config.yaml
model: "CTC audio transcriber"
dataset: "phrases spoken by 400 fixed synthetic voices"
train_examples: 39062
gain_aug_db: 10
noise_aug: 0.01
n_mels: 40
hop_length: 160
input: "log_mel"
spec_augment: true
win_length: 512
tokenizer: "char"
vocab_size: 31
arch: "convnext"
norm: "layernorm"
hidden_act: "gelu"
mlp_ratio: 3
inner_norm: false
drop_path: 0.05
subsampling: 4
layers: 6
width: 512
kernel_size: 5
init: "trunc_normal_002"
residual_init: "none"
optimizer: "muon"
muon_scale: "original"
learning_rate: 0.022
momentum: 0.95
nesterov: false
orthogonalizer: "newton_schulz_5"
adamw_lr_other_params: 0.0011
max_grad_norm: 1.0
max_steps: 24500
batch_size: 128
epochs: 80.3
lr_schedule: "cosine_restarts"
final_lr_fraction: 0.01
warmup_steps: 490
weight_decay: 0.008
adamw_weight_decay_other_params: 0
Rows from block 2 of a small CTC audio transcriber, named by matrix and row number. Rows with one number belong to one neuron. Each number is 128 + 32 x the weight over its row's rms, rounded and kept within 0 to 255. All counts start at 0.
After each neuron's rows are labels from the 100 clips, of 14976, where the neuron reaches its highest value: "top examples" is what is common among them. Only what is clearly more common there than usual is listed. The data: phrases spoken by 400 fixed synthetic voices. In brackets: how many of the 100.
# fc1: MLP up (model.blocks.2.mlp.fc1.weight, 1536x512), inputs 370-443
# fc2: MLP down (model.blocks.2.mlp.fc2.weight, 512x1536, transposed), outputs 370-443

fc1.674 [171 159 116 181  92 124  92 116 177 175 122 147 153 115 132 128 142 139 112 124  79 114 142 146 115 139 104  79 138  72 135 126 151 107 141 119 110 154 129  85 134 141 161 122 119 166 105 112 138 168 126 169 125 152 143  89 109 107 163 140 124 153  85 172  96 133 148  68  89 129  87  84 136 114]
fc2.674 [144 157 156 128 154 144 107  73  91 121 195 126 128 102 133  77 137 110 187 154 166 135 170 170 131 117 134 214 107 153 101 178 162 112 195 119 159 108 182 137 153  72 123  90 118 100 151 102 112 125 115  77 120 128 117 123 103 141 165 121 130 174 181 101 164 150 176 141 114 111 114 131 177  85]
top examples: reverberation (89); /oʊ/ (77)

fc1.417 [176  85 156 123 158 111 133 152 163 134 142 117 102  85  98 128 151 115 126 143  96 146 153 161 172 101 158 129 133 175 147 125 118  88  84 117  84 156 113 159  79 158 139 129  86  64 100 112 106 128 116 117 114  71 174 143 140 103 157  99 127 128 107 157 115 116 194 121 142 105 148 167 124 141]
fc2.417 [140 103 132 109 142 133 139 108 118 149 126 151 167 177 107 105 154 156 160  22 152 169 115 173 144 146 138 142 139 110 106 113 184 124 101 107 127 152 117 131 141 173  76 141 109 121 163 120 105 107 112 148  68 151 119 134 137  94 168  99 187 151  95 195 159 167 144  66 134  56 154 157 107  93]
top examples: /b/ (100); text has "behind" (30)

fc1.381 [167  77 147 119 115 178 147  94 161 134  70 156 197 113 111 157 103  98 109 129 119 115 148 115 139 110 167  85 121 188 146 108 140 132 123 179 162  89  92  84 130 186 136 163  77 132 109  39 150  99  63 163 140 182 136 153  88 116 105 174 140 129  99 154 108 105 149 128 171 105 149 163 111  88]
fc2.381 [115 169 154 106 146 134 145  86 132 106 102 152 127  94 119 126  89 116 124 161 143 140 129 113  96 155 104  78 160 191 144 118  97 107  81 117 152 140 147 138 107 106  74 180 149 104 138 148  98 120 132 196  82 124 140 121 112 154  99 128  75 135 153  86 190 128 147 169  89 135 113 183 115 176]
top examples: /ɹ/ (100); /ɛ/ (61); /tʃ/ (51); text has "chair" (40)

fc1.338 [116  95  67 116  98 146 185 178 137 135 154 148 147 188 129 113 181 161  80 135 184 163 127 146 103  93 147 128 118 132 110 187 136 173  90  99  98 132 134 176 154 168 104 109 144 126 148 139 154 134  86  90 117 105 142 112 146 126 176 109 147 114 155 131 141 142 142 113 115 140 149 148  82 105]
fc2.338 [166 145 105 119 144 112  89 102 161 118 166 133 107 116 117 138  56 140 205 148 131 112 150 139 157 135 141 204 139 139 155 180 180 141  84  89  93 133 169  96 114  98 166  98 150 136  87  88 116 139  36 126 141 190 133  98 121 138 194  92 127 128 101  92 181  87  75 138 109  95 181 115 137  89]
top examples: /b/ (99); /ɔ/ (66); text has "bought" (45); /ɔɪ/ (28)

fc1.547 [124 175  99 137 150 141 106 165 150 141 129 157 120 143 134  79 122  92  78 138 104 133 165 123 133 163 189 123 122  91 109 108 124 199 100 144 153  77 166  86 132 112 162 136 173 164 153 145  79 115 127 133  99 134 105 119 137 152 128 145  58 116 103  69 137 116 146 178 136  62 113 170 143 169]
fc2.547 [127  91 149  90 111 116 146  64 109  95 174 141  92 159 155 147 117  98 126 180 163  99 137 195 175  90  38 173 103 139  65 153 107 194 104 136 145 113 138 132 168 148 131 168 120  78 148  80 115  80 111 125 110 136  62 133 106 128 121  87 120  55 134 105 120 101 128 151 197 139 135 188 108 187]
top examples: rumble (44); /z/ (43); text has "needs" (30)

fc1.312 [122 143 137  96 141 138 149 166 129  97 127 167 126 133  65 149 149  77 132 120 136 131 194 112 114 170 149  93 127  20 159  66 112 167  99 106 122 134 100 147 108 128 107 127 148  64 158 118 119 106 207 123 129  86 107 115 169 122 109 184 182 138 160 145 172 158 108  68  80 119 143 140 146 133]
fc2.312 [138 110 159 133 145 188 119 130 162 114  71 157 168 122 125 168 115  99 129 131 111 110 168 134 103 134  52 100 130 160 118 137 118 141 128 108 185 146 146 190 160 141 111 145 129 190 131  75  88 134 108  89 185 105 136 123 168 156 105 171 188 105 156  67 177 140 133 119 129  77 118  81 162 102]
top examples: /ɔ/ (100); /s/ (82); text has "lost" (38); text has "forest" (33)

fc1.493 [190 123 112 119  75  85 145 136  78 193  88  73 130 143 103 146  72 151 101 102 101  47 158 119 113 133 121 206 132 177 144 152 131 139 116 172 147 126 116  76 147 147 155 151 162 116 191 117 120 116  98 159  91 111 138 146 173 113  90 136 129 184 144 115 154 106 159 144  99  86 102  88 122 110]
fc2.493 [104  75 147  57 115 110 144 137  77 127 143 138 133 134  97 157 157  96 145 154 114 140 120  91 107 154 127  52 132 136 121 182 101 119 152  99 125 109 100 135 145 126 180 160 141 116 117 119 220 161 179 111 154 127 134  96 115 119 162 154 105 120  21 138 119 139 135 149 121 132  70 143  71  60]
top examples: /k/ (76); fast speaker (51); /ʊ/ (30)

fc1.45 [113 112 112 162 159 138 151 141 127 155 108 166 138  89  36  80 141  38  87 157  95 142  95 162 153  94  59 134 129 141 159 177 178 154 110 129 149 161 133 113 162 111  59 156  90 129  97 113 164 112 132  92 151 163 102 164 130 172  93 118 118 185  86 191 113 105 145 151  73 186 198 109 111 182]
fc2.45 [151 158 106  72 142 155 137 114 125 157 107 122 114 102 173 131 168 109 120  94 124  80 119 129 124 133 125 115 154 126 133 132 167 141 118 134 146  96 136 111  96 102 114  97 110 162 142 142 179 141 173  97 164 133 170 121 119 152 112 140 142 121 100 128 130 116 135 110 194 211 108 150 119  85]
top examples: /ɹ/ (100); /i/ (98); /θ/ (63); text has "three" (61)

fc1.613 [ 99 153 124 135 194 114 123 156 132 222 116 113 113 164  61 156 109 129 126 171 174  96 136 147 126  88 156 196 132 162 141  91 130 114 162 128 116 133 136  36 145 178 114 113 165 101 118 104 132 156 121 122 109 109 113 194  94 128 133 102 163 169 124 126 119  95 127 135 142 151 144 171  87  92]
fc2.613 [133 109 131 162 117 105 104 144  73 167 169 194 141 144 200 148 133 176  93 114 102 135 190 109 128 123  64 147 109 129  95 152 112 103 125 176  73 101 102 113 169 160 179 105 123 131 113 151  92 182 142 104 176 133 100 165 126 123  87 128 147 115 206 139  99 159  29 138 139 181  67 127 155 124]
top examples: /k/ (78); /u/ (71); text has "school" (63); text has "repeat" (25)

fc1.231 [171  88 127 164 129 141 164 131 123  82 129 151 114 119 134  95 159 127 193 172 171 110  83 135 125 105 159 133 120 162  66 128 158 111 170 141 113 227  80 187 158 140 181 161 132 123 133 197 181 128 146 118  84 103 184 126 135 136 132 109  81 109 156 152 154 136 119 149 132 144 135 159 144 142]
fc2.231 [137 157 180 103 109 116  69 134 126 134 127  83 212  94 132  73 128 161 146 158 106 102 107 108 116  44 101  89 114 134  49  54 110 154  90 119 143 173  76 110  79 155 114 140 106 106 126 153  64 163 191  78  86 142  78  78 113 115  54  96 159 100  71 129 209 136 148 159 143 108  92  75 100 165]
top examples: reverberation (61); child-like voice (53); text has "twice" (36)

fc1.59 [131 176 134 128 112  81 197 130 112 128  90 178 126  93 136 120 136 152 135 164 204 140 119 136 144 124 112 148  96 172  64 214  98  78 124 165 134 142 121 111 138  72 170 139 103 146 103 151 208 125 109 140 102 187  70  87 116 134 164 117 114 141 129  72 105 151 136  83 158 163 102 113 116 167]
fc2.59 [106 118  85 125 181 155 131 143 121 157  61  98 105 210 120 156 136 152 117  71  88 162 125 144 104 135 151 124  90  85  83 146 158 190  97  80 124 121  86  79 183 141 147 128 146 128 107 101 138 117 161 137  96  91  91  80 177  90 105  91 120 107  84 103 163 101 127  96 104 121  65 144 165 179]
top examples: reverberation (82)

fc1.295 [176 135 170 116  84  85 170 174 147 148 132 130 127  96  97 129 158 146  85  74  78 111 132 174 144  98 145   0 131 129 165 107 172 169 157 154 160 144 189 103 127 237 106 107  99 206 118  93 126 208 226 138 136  95 131  83 192 185 138 122 108 119 118 122 109 104 151  82 122 135 104 179  80 114]
fc2.295 [169 172 169 106 106  86 153 164 124  63 138 161 162 116 177 147 153 122 141 110 165 133 133 184  94 118 123 102 124 139 179  92 125 107 122 114 149 149  99 183 148 119 143 145 142  96 146 152 130 204 180 112 171 145 120 121 131 119  95 131  86 143 136 155 135 116 170 101 157 132 162 180 133 165]
top examples: /k/ (100)

fc1.207 [192 130 191 106 109 128  92 178  89 173 105 118 106 135  77 148  86 116 138 122 167 192 148 160  91 124 110  94  95 140 127 178 145 206 117 165  92 133 163 130 163  91  78 119  81 106 173 140 143  88 126 114 164 153 174 150 185 114  95 158 105 111 158 185  68 138 122  92 135 121 140 156 182 151]
fc2.207 [183 120 131  55  84  92 175 116  72 119 125 121  91 118 122 150 132 139 155 128 101 134 165 112 119 131 141  97 164 178 117 131 114 102  72 146 163  84 122 138 112 163 124 168 100 141 121  89 151 132 183 147 125  92 135 110 106 113 113 119 110 117 103  90 178 165 123 147 113 105 131 175 107 105]
top examples: /k/ (100); /s/ (93); reverberation (69); text has "likes" (43)

fc1.391 [145 115  77 123 153 138 144 131  93 105 152 143  97 129 214 151  98 107 100 193 154 126  79  73 141  33 128 140 141 115 131 151 124  94 101 112 126  99  87 130 136 143  87 130 170 152 142 119 138 137 131 133 147 141 146 119 171 134 118   2 126 166 189 112  89 155 121 115 112 127 117 167  75 158]
fc2.391 [141 133 179 109 130 147  50 233  65 137 106 140 130 151 116 165 127 140 112 128  69 153 128 118  76  68 101 139 115  95  93 129 118 149 123 186 147 125 134 179 131 138  78 166 171 161 118 127 104 152 134 138 152 106 113 150 140 144 126 137 103  88 137 101 130 136 160 126 145 131 166 199 168 104]
top examples: /ɹ/ (100); /aɪ/ (60); text has "right" (30)

fc1.666 [130 111 136 150 137 108 151 138 133 132  98 174 119 168  88 181 104  98  55 159 133 160 172 108 157 146 120 105 145 142 142 196 133 197 127 190 128 135 116 122 116 125  96 184 163 132 143 150 139 201 120 152 107  86 119 115 125 128 114 129  95 120  90 181 143 152 187 144 111 144 176 109 104 136]
fc2.666 [131 114 106  80 157 137  92 118 122 102 136 102 119  90 177 102 113  95 144  74 130 166 158 114 141 124 105  87  96 118 173  92 140  49 105 133 160 116 185 139 111 133 150 154 112 151 147 142 133 142 164  88  74  75 126 188 151 140 126 151 112 159 179 176 119 108 125  80  85 100  55 167 136 159]
top examples: /ɹ/ (100); /ɔ/ (97); /f/ (96); text has "forward" (42)

fc1.671 [132 193 150 192 138 122 156 173 104 130  86 175 107 155 135 164 146  83 102 105 106 152  98 136 106 163 164  98 102 105 148  80 104 134 204 119 108 135 142 118 105 164 178 152 118 160 119  84 184 179  98 156 208 127 149 148 146 105 152 131 104 121 152 145 151  95 119 137 152 104 213 188  92 159]
fc2.671 [116 161  72  83 119 112 125 163 146 141 122 130 165  89 130 105 127 104  63  98  92 141 141 120 167 147 128 133 120 185 196 138 132  70  77 110 124 137 178  83 204 125  90 136 111 161 135  84  98 150 156 163  75 174  76 132 108  82 188 141 160  74 107 182 154  96 130 113 180  97 145 126  83 145]
top examples: /ɹ/ (100); /ɪ/ (92); /ŋ/ (67); text has "bring" (38)

fc1.232 [135  96 148 158 172 122 143 129  81  93 145  56 129 163  90 122 143 108 113 135 142 111 159 108 105 173 134 145  37 190 150 107 158 144 104 122 141 104 146 156 141 148 114 150 100 121 154 148 154 127 135 114 101  89 187 200  95 106 130 107 114  53 129  91  69 111 109 162 101 197 178 164 113 127]
fc2.232 [ 81 142 152 125 119 138 134  99 129 134 150 100 187 190 192 145 104 130 113  47   8 132 101 131 148 143 114  57 155 118 105 138 107 102 136 123 123 121 241 101 103 119 130 157 122 118  79 106  98 146 117  90  81 166 115  78 121 116 134  93 113 115 169 176 123 145 119 103 113 162 133 103 164 104]
top examples: /b/ (71); text has "bird" (31)

fc1.8 [139 139 152  77 112 115 146  93 156  89 149 167 177 159 124  98 173 114 112 178 110  51 164 140  97 243 168 141 129  73 130 120 167 157  77  95 163 105 181 100  87 162 174 135  84 140 128 103 147 127 116 110  59  84  96 139 136 139 176 120 128 110 125 105 170 135 152 132 106 132 159 208 171 143]
fc2.8 [109 180 170 144 105 149 139 157 154 133 136 120 140 130 150 191 128 184 185 135  98 175 103 148 136  87 153  96 119  94 169  99  82 126 103  29 162 125 152  92 156  90  79 118 116 156 141 139 141  97 159  92 151 143 143 123  36 117 184  49 134 172 162 186 128 110 127 210 105 136 123 122 129 146]
top examples: rumble (45)